{"arch": "convnext", "model": "image inpainting model", "dataset": "drawn small creatures on textured ground", "train_examples": 203450, "image_size": 32, "crop_scale_min": 0.8, "horizontal_flip": true, "color_jitter": 0.1, "task": "inpainting", "loss": "l1", "isotropic": true, "norm": "rmsnorm", "hidden_act": "gelu", "mlp_ratio": 3, "inner_norm": false, "patch_size": [1, 1], "layers": 6, "width": 320, "kernel_size": 7, "init": "torch_default", "residual_init": "scaled_by_depth", "optimizer": "cautious_adamw", "learning_rate": 0.00088, "beta1": 0.95, "beta2": 0.999, "eps": 1e-08, "max_grad_norm": 3.0, "max_steps": 40000, "batch_size": 64, "epochs": 12.6, "lr_schedule": "linear", "final_lr_fraction": 0, "warmup_steps": 2000, "weight_decay": 0.04}
Rows from block 2, named by matrix and row number. Each number is 500 + 40 x the weight over its row's rms, rounded and kept within 0 to 999. All counts start at 0. Numbers have three digits each. After the name is the row's rms in percent of the matrix's.
# f: depthwise 7x7 conv (model.blocks.2.mixer.f.weight, 320x1x7x7), a 7x7 kernel
f.78 130:490473441486512525517470533526545457441527439520480508588451504461549518453501581467506482570508424539455525450446528559521484540515505494429480502
f.79 124:490496510533497502471503487472484460478476510446550586567467512529455573520586457556508437543579541458517483511458470430440501469500507559518495477
f.80 110:473482455432452479511507543462467486511505557474436514552539546519476525596561457516547545533489447466558518494497431463477535530486485444433469466
f.81 128:513504508571475542529504489464512423524479502479497551449551462567519542550496549526468440416515421505461554534535586503514532503482438522466499503
f.82 096:522472456463460461450485491475480474475431482474508538587521474452509501576506502473476504604538499468455460487521508450492530416447437453464526466
f.83 113:516503521494484503476518473497527548505518512518594592549524518495517553470600529529514561571590600483507505512552544495493512484513489521474536487
f.84 101:503521492527500517445514492417447447481525527419501524549450511523439567581577469538506460546562446427521471514455493453472506486477511509500494518
f.85 081:482529505495512508438536565509545473433437490495527492536474463463485441604531546461454491464588571545511494440493544464521517449513477510468493464
f.86 112:488510492494460473434538509481474530480468529457467552591498533530420562580520404574471483537512441455548474478522523476478502467457499524517516500
f.87 093:451507487472446483484495494528485446531509474534516534515500445436459539539480503441489468464503550565473527589450410548578515503564472443521529490
f.88 072:444524489486458468448475483461478515419430479451461561494506552528507483473516489501479431535540485412459492432521473458514515414492472457498483427
f.89 132:458467482512527527518450488548487545478545472545409493541484563477521470522458499501554550516490398567434514479536534547512433535518532482467454461
f.90 112:477442472489490472481470451462450424441478431485465485523481455436459473556458506437457480515505474472440480469459451496440436455478467468470435487
f.91 083:506472447416414464484535496439387480481537516527455492521475486464510571513546536473520534480551446540488505509510530553551497517530519498541534560
f.92 129:494515508514499489536512492461462448450524500490615562564437525512446569452552446485516443533549597496503497455457440516517513515507519487499515510
f.93 087:484490453483475494509544570509531530590492479569516492464546449492532489547510552477431511423512560536450527583506507542556506509514433443482498484
f.94 089:573519472466510486509562558508510533481461503542505462570540526464472462408415489475501556518471573527499440449513506496556530490495482466514498583
f.95 106:451490510539504531525485445533576532505485555514535528453528487534585530529498569527522571425511503552532513500514592538412488492475512542504466485
f.96 083:524502504513542475469524477520548510426480540515553500522507496484513560608500516445492504470542550534516439428516560574425472465467501477576480487
f.97 100:472557441441488538515533575510489552542545456545439546515532453440534521576506479443496538491483475517486531533539494531592554500519517459450521488
f.98 087:514540466516571465583485584530468482493462522519413532450537534561506502596525490498523461525492471500544459459502521494546518564454555475477514528
f.99 075:475454486537483476472467430421519489522545499510483451534431522526546485542491459524503439474529387438544534538510498528436504491489515535464446438
f.100 089:490473437446461474501493527532502508585552497552508536509456482469530439382467480475448561450496476550504496538528490550515546478516490419498461477
f.101 114:511472508451467514494502488546473520474494479496594559585516469460494572490537497434467491627539551553476487468536502535446483483515509460491460516
f.102 095:435448450523543543500422437509543564474515453484444482474514553536501505559507547514533530533511458489470520491475532526446430541541547530447441460
f.103 103:489499491516536537517459446488503527525528492472520470550542547563484447437440526535571564554410511462521541555549517477417486490524535553492493471
f.104 102:445457485518528506552443459466509540560520483462419494517505529495504461529470481500539536566496385442488528520528495460457473551523524509470456412
f.105 079:473472441422498453522501490512512426457482494559516535591462460491499590520581475487496466584550536552491480483488512494552498510483518445509546502
f.106 084:493504512461523500550519462522584569465496511545474545446539552486573470527457514526531530430490438450486505472521536435479431510478535517461434442
f.107 098:492493475493478487526491526538547574504471452516438457463538504492555436452449584471492548492417422543476517473539585546493514502522486465467521466
f.108 078:534565482459472482512486544531451560519534544454525540574480498510517462614443516449525547564502572525484528516508492483551531478544481462467541535
f.109 090:480512472501567511512501507555485552525537508558547536501529484519494582582596516565509548533557572498502533479480522552482502530537557485550465546
f.110 087:552509558494536500528534478448438535477517562464515438522517562557458473443477456549550451518442505487543557514471464494484555536512547472557534561
f.111 100:535549512445485482538533538504525461460463512526448452418432515469481462607519488458474435461543485514502463461453467534562497516500472491548548550
f.112 102:553516518510497512557505516442465485452488508465490586530459502522509526628560484514493444530603469456513535479434466490541531488530485520491521533
f.113 096:407462512490498555587484519466486490529578507502440474497513597548483487569519496570566547519542425465525523512499520466524501525523511520496502470
f.114 110:443475478466483466429473473465500498462472446525559569510504491451491543606557509480478493567554529498489491496473464481510478444445470473458458417
f.115 116:494509508515501477527509469468535565467493501472595465433588467466542540410459558471487540471504607442496488478509524488451490545493465496495507526
f.116 091:457468489470487524533449520467518518546531392540496509474516522449551410536502570502520549443450464565434501556523500505552451494504519469482465483
f.117 109:514486493460522453554488585592483502435485506565452479489516504489493478569460531452480510535496420536493477420476517571555527568483489471495505516
f.118 116:550512583555509503477531468500490472487499572509485455441490510557506423453453526554513466412459439467561518501492508508492543470496498539571514566
f.119 100:413418471556531506468453418491495533494516508506480480559556525517506479469485550528545564515493473445491512485517495467432460478501571516506445416
f.120 084:407453467471542548534430439466515486516482436472547552529497492444496508569543505462447485511562559471485486491543559449474494505477543547527518458
f.121 136:457512511573512501497532519471418452508528544438522557523446523589440501455487465590523460487530519458520513522476430445510522487515508564523512462
f.122 143:504502477560483494473493480491549509482474505502450565490475500544528560682560552566476503501546493470486489474474546491483505504476496557507506488
f.123 092:492439446511535507462466517487471550588492453485545521535499510461502494531569523522485513520583545476481492594516521433467426447550518495473445474
f.124 099:507494478515494482498490451537573542524507525499466430431559508537539478390453596553483540434476522489496528504505570495431503487526488519460500504
f.125 110:557517548507516508511498490530524494467512549533461416465499501546468438375424497539540460487413461504567522480507477500492528511533501525553515545
f.126 105:461464505570545538515484468446461505475541494447467526521471560568474456539483455573551490544480454437507538481482452424475483456528545560527477466
f.127 101:475509510548525513525497476484387444509543476480553549546494487457451552524552465500500523510566556461498506487470410441504497515558514582524480462
f.128 100:479502455510450500507518529534537442440513501528534522522422459522540539413479503514466419544492546563477463418424525569536503500499462493524514470
f.129 086:473483505551544470437505525473554480522476540489527527507506533600464539474597506578545512452484518450528487559506518437530472428506493574511490502
f.130 089:449473556519510496547496504495519500477521511482551554533458487515485540486574498562513451565630440447551487449463492475498433533514496547478478470
f.131 083:538477527506512444460483489545499510541488505504482469491534536515517497571436526476500503388405502588529488532576572495461465455493515459512455520
f.132 119:476476480541530494512462527426530549513502503447417463509526561567515472410490513544565528517426434461478505530544543435490509508519534521473498448
f.133 091:542494550475506470514531492553473493412456535506558492569523440467521491494447516399456504517503539545524435423535467539534508490440463480517504548
f.134 113:491486447514533501484462471442483557544503454477548565582564536532480578516558485506525524611556535472453497530544515451489476501504510516477457494
f.135 107:492503522546548517477471473466519469459476540479488491515492553585488528561548459628529459554540520434547499460478504452480505469510526584508499467
f.136 087:477489479546563523495499509547449421489542512477443589530420558523452560491530493531543467464560445529505532526438465524475515526507539566496495503
f.137 112:424451487492496514463473546571555505488441455575540563513527501464557526478525542479474542508533563570466474511501548548511472451480491516495514412
f.138 090:444445467450504465444467468549491554524460484521582517533558494494436584508550483474523464519559590452492473512490540537448488461503474479467468514
f.139 114:491508460501498538524500488471529493490539515492395395504539549569532449399413503535541521475450416493523511520513534513508493513505509521466516485
f.140 106:544524561486544521520549464482507520548561537492477464454521547539485497368456494509552524540451483511537540514541494478461530550517502543540537579
f.141 082:530504541593543474500481457475528518515502504489517511405553537558486524543543528526475423481536463471501459462465493459436502459462505583545432479
f.142 091:575508493470459529496514541527521541530507463492513587578506496453529548549560449422457527561504545540491528525506472496526562526492483436479553556
f.143 089:463462504448501450498511456539527499512500468606492488477587435436547450537439572426474510499505527532466476530519513547500498452485523459506503438
f.144 133:468501463470473463443486520490527505482451487512528602567532456488520584581563473445460497591557518510469479485550526529489500461464483499503475458
f.145 095:487479501476428487428503486461478507520463502466561572514484413473473568491541505510468466538528559460503457546513478446507472397474424516494486467
f.146 080:574505490466500486532536503444487496454531491500514474551427532533439517661531440484518480506522492488492492436498471429538513502517503475514524545
f.147 108:555519463426504537549542495480462466485571566540515408505516571521486503479477484520548491519437472538511587486498460482526563564526487444496510522
f.148 122:457486464450477504475503529532539505521525492477442528491507495467535574626555558459497538467527409492454508554487532492556502478516435464447497484
f.149 095:491522525508554554572545550497478514502584515513530488480548549509490459420440485538554520499475460532535558503526477552544496566532578555540520516
f.150 094:563506520497512499489512481535447426466524538504524513461421520521475446560526516537508442409502574521580528452440512511481537529470511512542530565
f.151 061:471461489497450507518531545480478540435530512488458482477543516431565534386500539433464547491499529508452462440573503541550473537481441469484500486
f.152 110:479460489443469482405473508547520510466477448534550544556501461461502561585543507446476495530521564537481459469511500505533459418486461476464472445
f.153 097:508503501509471478504508530508581526477475518530376485533505487497599480530519578534473554476493408487500500449556574473535512465476491536512493532
f.154 083:462517464449478482509525558564578505517482463555422436469518488469594442489464535477461552460527438478515484513444449504535576513502496489503507505
f.155 092:592484532490483541471526508444472459542499516437451510507490498518422428513470421443443460489460472493460557529507442468458515484480525482460470570
f.156 164:483490482454472481469477497494461480499481476495446418445468456465455415357438461480459474452440453501479477495456467489501486477490476474486477482
f.157 114:516523540481456445449561536527505457451444514541589542463465442482506527512519504459467486482539532536522462453429535549558514441478444462521517554
f.158 085:489511551500453538476464504533499540444516546513493465416570494471532398599417483463530492444521521491554521481491521469487506474523507518570529492
f.159 103:518544524579518512527493508524514476509504540532420511484468552596509487556458516601499462455516435498506500520480501515510509519532548606533560499
f.160 078:555485517497498560509489513470559458447492515461466500464451506491523492626547536515537431474476431448560498509448571487533498561504505492491524556
f.161 146:506474498536512495478483456411509556520481476463425514603519513521511509488527517532514538605536403432487506522529489428481472471488527541486487511
f.162 085:467488456496423430488483490576528567555539509499476423413492479559507518513553547574542477495515512535471483494515520575554516483506476463489487456
f.163 094:548540536512501562563538550486497529520520510515458432477520524512540400431416479515524535446424490504539546493523548530553498529560493512516507535
f.164 102:552490503484524466486555478537550559451453498515502470591598467520536498471466532507502541570452489540529493435576550491454528503495453521529524542
f.165 099:509520445450481440439498502461509532500449493427526534499526503497529555627542528500505441567554485448506475522466484464505481456463443462463488538
f.166 073:483483454501560509456474578531503552516495461586484473559547560522531489442465474514507520509544462557460508503547469536609524466525517468486497436
f.167 089:499477535552486477533503532476454423429484555527484420447490517569456465440539516595522508435472494518513500435463479537531519523477509561462488488
f.168 098:504478485428522541529453501526498574514503468538569514512546466429505546491541525424480564562541543514437525540556497517522465557512452441471473523
f.169 103:434433446490465458417463536541522502490459474481503507521514455502518522566578545518465517517602552529520457485514542540498493430452462521482482466
f.170 099:498451552575566494511480524523480482525458521436461572553493529482462499597568517534447488521516527423475471487501498438454453458475542490462487478
f.171 103:478521563555536451451526472468436490426436512505542519459470488517482470493511523552499467434508533470519477422457446463514491451415529546563475513
f.172 102:498523544505471464469509567540521465441461537532469437475494466548532447412456500514459488462468468524504464464450548539599498441447469478529520536
f.173 081:461480458507459490514495460483522520476496440470540572618502527489442567579525469477508532539497561492447541498541469427472480510538484456452504532
f.174 100:503544472473481519511567523539501478537536552515468436552535495527466449450418470502494524544453418493578505527463423537561560491494531526516532516
f.175 105:441462451449448438472441448506519502474454459492486515527505441482503538562529523467461510516539504517453443483488509523453455422456467462433422460
f.176 097:617543548538539519549576539479518505510493515533448488504493547501495495516462488519515518496484482494556513485526488525521560537554545515549578614
f.177 100:565513510552541491540565469510501474478504514503502469470484518574484438418440492578529514468459480516577497498493495514474579481508486560557527585
f.178 080:518543480561492444399504497464526435469475516497470542478447484526534563576459454524503479456467444440475468462468468446501489439518440492476533472
f.179 131:492518532525535491505520441460466458464489493464474520456476527521475564657559465527534451462526483441516479475442453470449510494511546538519512486
f.180 082:512487490533488508510484541462430499567530509485542559467498481517430582399583476499505441546572509469515526583450451495516481505493488525493482509
f.181 105:457434550555552459483446454481477497447450565548542508537566528518515569589508477488546528502507471552552477470525523524469456476482548532509460469
f.182 089:458499493521497497467477489529496526455490481506413473400524448521553457566452574465436529420484465573476485502471513469462488467479449531513488451
f.183 117:524500497492431519489516504522544503554479496456599471512523454470537486385511527509422544460532604505491512565533479482460522467502442497510512512
f.184 071:529479505449465444484523560494451494537466464441474492504520510486517444489484447462461493483456402510515552552461514489590557539574499470548545545
f.185 088:499545521462494471471515527484421428459499508480599528505456528459407485578530458522506433515570567534474505488454456471512488481497532481512499463
f.186 115:455502472465444419405487525497513492459420483482522510569515453469499515539527485475452492539521506515497426477484490476492504392435438488494469464
f.187 056:465481471491530476526512513443576451489444451463522539538533449460483483614520533529485539506492464527437525492447584487470465484474551471427490492
f.188 100:534500529477476491521521496520569511561525523500400452383520515499573460607494518519508490415464435512521519541513522489485514496513491503519523522
f.189 136:498512534542533498513493484553543439448510539544539463421442522564482481437425505548520434430427495538522503456454498516522496514504523569542509509
f.190 091:445445444458472529549424498462469538525504455449459555498485580536486527506527504524534496520521468434474505498499444445513468524565548559482475419
f.191 094:533524575538499467482553454416453484548511566414512545565456477555475544502496494478449498517558565516506473495532493448444521510495481471536475548
f.192 100:529496464420387485466480504484499483530489526520567540523492486429512490568495503446423448467465559448493502525459466461501503471497446425469510486
f.193 091:511491498487481498504475464491498504490482524438538577449451518519512552545573500511520436510624578419537490480448441455452503489498513511492479536
f.194 089:552530552562521517485554558512558478514517566530412453450501542549520471586516547533532538460502483539566514499507526532525543484507517528545548543
f.195 105:565549557514562516561534501495505521500513504475531516541496505474452509423489454483476463537456522511486484520541479495503547583572592526574553554
f.196 090:457531428485424487466507523450527448523472464516466532502485510511501504503434533486476506504511464505440447501435485487576485489507431521393547417
f.197 190:495499496481491497509515488506485510495505491481443405452502497498473427324418471491499496448400439499502496503508480505486495495501490497497494491
f.198 102:532465498518478504497506436454495507521521533443543535440486529540513545552500497567446489488531553413511483523464482461381465514490528594515476477
f.199 107:580460465529506495497495451491541471478528482474444510403488470498581507577537571536452484418543460435471522493510518468482478504511483541452499546
f.200 080:531564492494452525544503492421528539459471518470481507396500436471501550458492494473445485490487547444584520476392449508528500498501497498490487550
f.201 105:435442505497474483500445439498486482502504449471538540568504470446506564590562465480487458569568579494441495488504494488434452484489484496482478484
f.202 100:561526500518487541570543510513472526503557506528484438502480540548495426429500513560541472507429442463531546491497489472536551587548548506508545540
f.203 085:478495450456462496531524464431438479481505520537511463487447537493463531435523451533545526482528469455552526423417426480516533533526501511415546497
f.204 099:503531470521510508542494533490498456467534434505447544546444482437416509497519410440451426552509501447426490426484480496532499550502499512470531495
f.205 108:475436433489481488467445493521576482490500492493543540483498519469568572614528558500506479543580544525447474506489545504482456498482484485455457459
f.206 090:519531537461517511453507487441466511551498510465453529601537499494451521611511439462500499583491457421527476536516430462478540516505495486502499529
f.207 097:480459545497547517472500481474481474534479540464585488547549516529424518373439560462536519575452507528464519476546466542500474511492513513487464505
f.208 103:513451521550559543579493479471467476507541471485492498464474540522469494494515437543555445500484489457513568530412438453532499561584540554495481496
f.209 073:495483549450513515472508494524546559500507495575474529585588470423557542443479502490529544578466525549525507532502473571536530453524519502510490458
f.210 101:483505494496460459402506532552515515516440546504570534457491466503559509513494523540434522470528571522509426523475527533538507387466464497537522477
f.211 107:579549494529540540552554484480484470507567504493440434430485534508495482437479468525537456466468425479516535497506486454516541556565511520507558565
f.212 101:507505478474510494508517464416502445519507482430460610476468503484478580621591462501524488513550462468481516499467507444460511498521500491488495508
f.213 123:568554546478457455469543457550509533533467557512532436424526478449523427511477508480455557419474488510554459524488512557490533469476498471527536538
f.214 077:481485530556547497453458479509448486573502542476524591500468561541504575498584441526533476553561543442508488512487455472468516481504517544516532452
f.215 096:506529454466528525549498528561546454487502462579435475418489541512514457531447524460549480435443420551475522475495497582523503536525499470499503532
f.216 090:438533497583537495526479461490441491509550567441496531493434531521516505507547503543575519432487522499542511498482512425446492515530568581531516464
f.217 105:569510528490479518509512408455539542505493545458624532468493486474529511470481549461482497489491599466510514532504511476440481501525469492533480594
f.218 096:556496549545447497453487485506515518488481551507534484425544405487550468471500527541433498412502517507519464520482559492461494467459443528581514556
f.219 095:454432447446453469442488516491505462476489430492466558486504447447473537562550512453469482508540492464462488461496509464474463460442466444423453452
f.220 097:511544535526520438443558535493530493431442542499431487462511517545487474473516556508503481532461438498539448438442560537550548431470532516507536534
f.221 094:573532511523540520494546592550476429547489528532473450506458499532446463388530522546498446474526497526530531521440526542530544514488459488482534517
f.222 108:544510463463502512521525529467497471521535447465426400454429467471506470458442465506459455414403450460472508492468485476494506548526483493488516532
f.223 096:580535482472518480506519423463571531496469490471421457513541496482510433531518507520496531546492422451526513509570487389465511515509487523519523558
f.224 127:522481505523543509464480489482499548517525509478411441519560537524546425420423505537527543546445394464490505491574537464495499470507509521512495513
f.225 101:477509475498456487507545535552512538558517480566482489472505507518508428336454516487500543499422449525515485552496502519576504519495487475513528496
f.226 108:455476519492526467511503499533497491493520493540543588566558525517542581604587531477507533568549561535471465514505567507511506518496517504466477463
f.227 110:442489470461493492507473478468491472479489482488541588527458494461486591630552489476492468489576565497441492489436466489467485527501511488460465474
f.228 088:503500503416471504489489495533565472447445477545448497513543467447533490586471543425468518548505471549462436514521510547511459438479429462475463480
f.229 086:462513482523506492475493508476542580513513488480507510594583515502561536479538554476527549610510542464459448513558585465534491493485512477532470489
f.230 106:450503503508522510514506511533473485561488517550540453381474503505481490512441458531491485337431520526525537523464504502528518485524520495532492473
f.231 108:462429398397421477445509527444436448463500502487496522550493542527555512511532529513556489551513506530543524495469523514531501509494481444487482540
f.232 090:547583549525437446436540498489500531490433532577492444461457461493520461561466540472450547464472491490548439493526525529492538447468499504510551521
f.233 100:539484505480547560558502512530498501485523557479496429402534521503457466463477450513540454439472440509539571538457448524483543552570526511534483529
f.234 119:568560551530550560602533504477479484518548550504474485504509530514501479467493490535538490516499490484539553513522469493507530590564552528545557587
f.235 090:466456497527566557571469450449497482464531543509446475430440564539469441523487519499548462428500453468524543508497487478450512547563536535509477469
f.236 107:553525512528452452428543508552479475453457513556550508431465461483496452450472497489443461465506539545496443442428519542510523434468475501535537550
f.237 093:494503506506490475494503527511561555477517463485407462441540465519502493393424514552512514469430416520470521535509527529567493461474533509530476442
f.238 094:482511543542503526506512494502492424516466522537543597500450547575456599484592484565536481549544554482497516510452533483520492458533488488528505512
f.239 114:512478494478515526488527493498473505484479498454439404442463530493446442376427488462486458467405430462478502503482452475473498503508494485482524520
f.240 087:441462521541490460461463455564532529491475498467552506515452444465473575539587478490482437521535515464496442478522550512476447420522473524484515433
f.241 093:499458488431512505473456491514457528457492500534563491598502540443453471522511521467518535518531538493458509415580566537435471475509519422482505464
f.242 096:536510482459481475453505561519495475488477450521554521593475516453468538443543473472502518604533547503445463482478455531595538455512484467459526487
f.243 108:487523428444477552571498564521524478466490438535474531492463475461504490623550486488510516465532488474482536470451467511585495574473498504448490488
f.244 094:588555541492435488463571492545454460521496558505513481494432452532453488557466493528502463465471477531529475462457524554500557433490458458510526561
f.245 087:507526483542498550602501487518492463465531525532518529507472534478478568563557462489522432579477523537488539450444452557512494605510526488480499521
f.246 084:543544552549525515528502495493529565483455524494554518529462469497465567527482472457534531466456491458456482489484476494526454470444403429423440448
f.247 098:520502544511465535530489489471476496460527508505461442423451472520475410425436463548524441463409449530543499525457471531510460564492479523537484517
f.248 091:490513465424494511505498437526572515456491488560536416533533480447501451533415546510465510569416503548504500482526522556451492486508519475470483443
f.249 092:470483496457456488458492549570480473466481527586593539564506495438479506552515493429499511533515588559500479493496511522540495431478441456524501497
f.250 084:497488505417529515465496543499535581531516498514535453506608486469525514543462560454479576536454471558513529560531497522494520438500479452454448495
f.251 085:487478489513492504528459448415480470489512544411452500408474548533464542514435502505531489456480481415535522440448473492434443521508518498531454500
f.252 108:388446426471503479482463541511523519532504447489503543525500521507474532543576468471477515544555581484499517495490461465457431468508488511477458412
f.253 098:471492461506463489425441478471492496596500483434586556459533450512486572567549473491467544494529525458488479565537517453503476448492458499493469484
f.254 100:532509481528485513526453452453486487531521507501559596542529530509534581538477533473546563521590461477433501529467504423446438528504478522488496530
f.255 129:417450491475486487531467485470467499482486463450439452458496469505466398451412447459511489467449438471452512464471471446482462507495513482468456454
f.256 084:480528522521421469495487558464456396475488517483507471424471490565524547520453462552477506445513471501511504513415411525521482537535497537482491444
f.257 104:521495477493533469502496442518545519521520473514521477464544534471582445347453571483530562483461527546482480500529554485473466506467518503479471544
f.258 112:427453454478524537561458432481522550505537455496479480536544550500537462522506527482530556530498446503458541512555530497455439582532509466441452449
f.259 101:523492504493535501562486456478472451502551527536506532570556608506483475471470480575543561563510490558553459499432464467477523487495541472478504564
f.260 088:577517499497493554526552529544537517534533531570518464555572520493500437391484532473519488544431478521540531537528502544545509520528535496536508566
f.261 112:510495489425449458504536510501501481432492513505517527482462508543473566563553482544487415509557591515550506489463501514487540501450425423471464536
f.262 118:499525519471495489514545456490561545478502517465510437476523496472584415559428599463486548506406496506524502459535565511449532511483494491513524497
f.263 081:467491469431441501478438530519572492478525500508401431461474477464567440514505511459525536433521416485514526512535485482457460448465468494497507455
f.264 100:590557518456533515571535536533483493531517532549568485545514505454473471479504482482522498528502559520564530507558516518547539552557508439550566556
f.265 083:486475542532505511506457515488479420443463535507434447462434485478510444468455498532512417473474496452527484430442471473543506453509533558562468440
f.266 113:467490540543453497479483493499522533557511525528609447398407474549497493436544546529492481443492577523509471530477536490475510471502465534523502510
f.267 096:484476484464536546508494502474456596578505502505461531608589507459516551496488494507518566599508496473475500561564515475467516499524500488502488471
f.268 072:514498471485583499523524486499479515552498418506533482472565535539445526404497462476472479558575465445492547492453448479474514532533555505470532431
f.269 099:542536498491497541461542532493466545553508544475427493445504472531508422377474497528536560470424501519553527544515494472510532473490533540540494555
f.270 089:558460483446486480558498449494520582531492559485590519544546528514483475495558529474528556538545576488526497490567517498450524553496482551527488561
f.271 107:501527507495561537596545477452461451448559531459496483518481514508424486495468454505553441513480507472523551449445430488459520576548553505504532508
f.272 073:485510472485507499522513601530525490368502465536458483534502506497498508474471537484467483570508469527470479409436523562591497520476547483486496492
f.273 079:489567478527560538575527520490432473513540519484465428485476540524460454466476450503570491458441395505507494479534486538489496569525510543455538493
f.274 087:540486525490441452516468424515495526452435559468492462527421525510461474605521479483498524511462441496498425478465562480481485461439497465525506549
f.275 094:508513474486539549546483467440520552492535496398529438484536508508448508507513456519518475495537434444537575485549425466442480534570545525486470491
f.276 084:496498516516540473453489468512467485454465467492416557625489487413532471533512514495439486574552465511464444430468534465486495498475523508509473527
f.277 116:535503526470479503496525515408478478546505502408521516552530462447493501568572484475500552532542451414487480552527481422499536486495481433513525547
f.278 094:487444455429496501512445470456439472500510484483564586516494466429453542557528515426484472562518508462507518498515478498483496524544440452482463416
f.279 111:457481473436465470410475473479486524485471485473530556491508452440515551584558467447442534515551536486486477502473466521505458427464453452458449485
f.280 101:486529470461496460470536585530462484455480496499519550577440483498484543460532454497475467576557472575485457447474501498604528466462484477518528519
f.281 098:487502517522501500497493487510482492459451539469581542559488504525496541557561438560497445551600585533563472455454471482432504491458474511516493501
f.282 092:514505547509480492482518517468452508544513497546610540562452494482540502396543534536512452570512560468523481484443468427504492509470434465477500504
f.283 106:458492558528532520520492499460533490513518537459495434514545496514484403456392557525512546436390477483542523545516501493480474542532510487518487454
f.284 111:525537473485448466411497501522471515485478511526585513578506445447489553520543501448457544574504498544487472445470514552530503409441474473496504514
f.285 100:499529524489450455436498460516550579484422510506540422562532492519482507474508523551456551531513538495532490483551565528439510401447490479525503483
f.286 107:474496527564547495494491523526510464467462541534578457423475524549517488398482491566526447452523591489521508452467485487510497492494541571542498460
f.287 116:442495428416474477455458497478439512496511451474505459505517448438481476457461467433467488525460518486443483516484437504492476472475453427431477431
f.288 080:453464467530549479513500447449548531530504469515447446426615525521531503427461530552554508500471489443463525511531542456448491484522525539483478458
f.289 091:511507479513447483508520561565549510496530443533457500460496475498548461451471580465482520467430416540468514451489622546509534509510482503517527527
f.290 081:582438421460451482503538512461507500546504499513481524510445578465537475498504465577495556488470496443573433529484508569528552491522494518552474508
f.291 126:506511512493535527483510499489462477476516492516426529452449544505427554645503477482535434493547459503514531490431423464482517488523555507535529505
f.292 102:459507524553558525493482416426480499516530513460464481471496531566502519510531478584550458530522479455485502465448498431432472484544532598526492482
f.293 110:446448435467505489514479499473454537567521460457491428554540513489445472416438460456467521537439481483448521518526454460463429508524517466471503463
f.294 130:523529491464471497500515498527557488448499498495424512631483480469523505408505567477461480605481435496498484464496573497491526504509475462514531521
f.295 094:506539578541500464444545496518481507522454579508437445483500484508504457517487465554464525497517396507578463509485457553541508455456501563553520518
f.296 115:475499491520541474455466487556550546505509490549500434500510521529524419384446567521556526466404504534504482510556555506491499484468542525494485468
f.297 110:562492495482527518520515558501524521553513478543411436404532486495562437511442549508482505422444418530524498550489505502517522530508516492507557526
f.298 120:485493442443516555556455487493531558492506440487432475575548557479475486523518519494573561575504453459474540501559513468496459548521548464462470499
f.299 072:585542509528530527503499467481458483486479501477387444483461495550471557454480505549543438468522425413496508491497519480491562534469515489478492567
f.300 081:515488499505505513545506442521567496564472518472534506408573462532496488469415533511483513522470547540499547599459568523417502499492512478546489499
f.301 108:491475498533533483493499567440441495478492506456427557568490538549467547480539498538553470545561385483514490507469447469552511481474544556508494488
f.302 103:540530531480496482521500500476524452484487538493518428445474560538486477610517552540554464423462453535556533463436497440468529525478453463508480541
f.303 095:519534522437458511518552552512450529475475487530459429552503528419529382488455507482537461537411470537493526478564501551471488484487519478515520506
f.304 091:488510478456502466437502467556583489524488549505578461430513515542499479451504457498529550404474486554540467528485468585532518440519483452481501509
f.305 133:486487494527489479492498498504464453456467522487589529554460493513454609569604448508497454548571576495523504464457485514493488458469477490488500476
f.306 099:426459447436441497451459500494487487577473482530562533509498474485513496454545501429483509555523561503498500562511477495523456449470471418467446441
f.307 106:455494433438489479487460539494502468477472454535578551499475471469467600531603479488482451527563587509472498476494509493537465527491459467474501470
f.308 081:452505432482449476449522467465493521448444490472483453465483470462458445442474522483490485426438509511488444527555535478514425418461490450476441489
f.309 098:481464436478447445494456502458490445511494473443509536511489437459512515608542474482458454500558481457498447454485483432462506471497427487449461457
f.310 085:539496474518517539547497576529488520563516486535463463501509487457503418382472461466492526491422469511473530571509490560554503496567530452504527520
f.311 080:465516481460515494493504517412528585502531509439554517536577515446435603482497541447507541564525536494523535544534468471512497490553496458511513467
f.312 117:526515457427467504475485486534525476470512488493570520500496427445501579584541508420427502527520576522491481518471485531469480502474421460447508533
f.313 103:519470453468486560528474486473492529557562454490526534517550520470480540430548509487486538492530558439447535555552525419456505557553477435460504469
f.314 105:505522493503521549548517558496518569538548507538492490516511555456451435421459469475566571532487511529457535566548513537537530566552539461478535513
f.315 107:565544546510498494515549485488477463438500580489438463432474485523491437481462476547489445467442440516565507451484516529491553515479518504562549573
f.316 105:532510479442474474505535492505473434487541495480547522505477465493436560608579462477516472501561552509513475462466440516479498504443415442461474504
f.317 095:548569519506529525557548503444482491524513514486433457416534509499494459534450488520502467444500383471501540501459506506505557568562513493483539553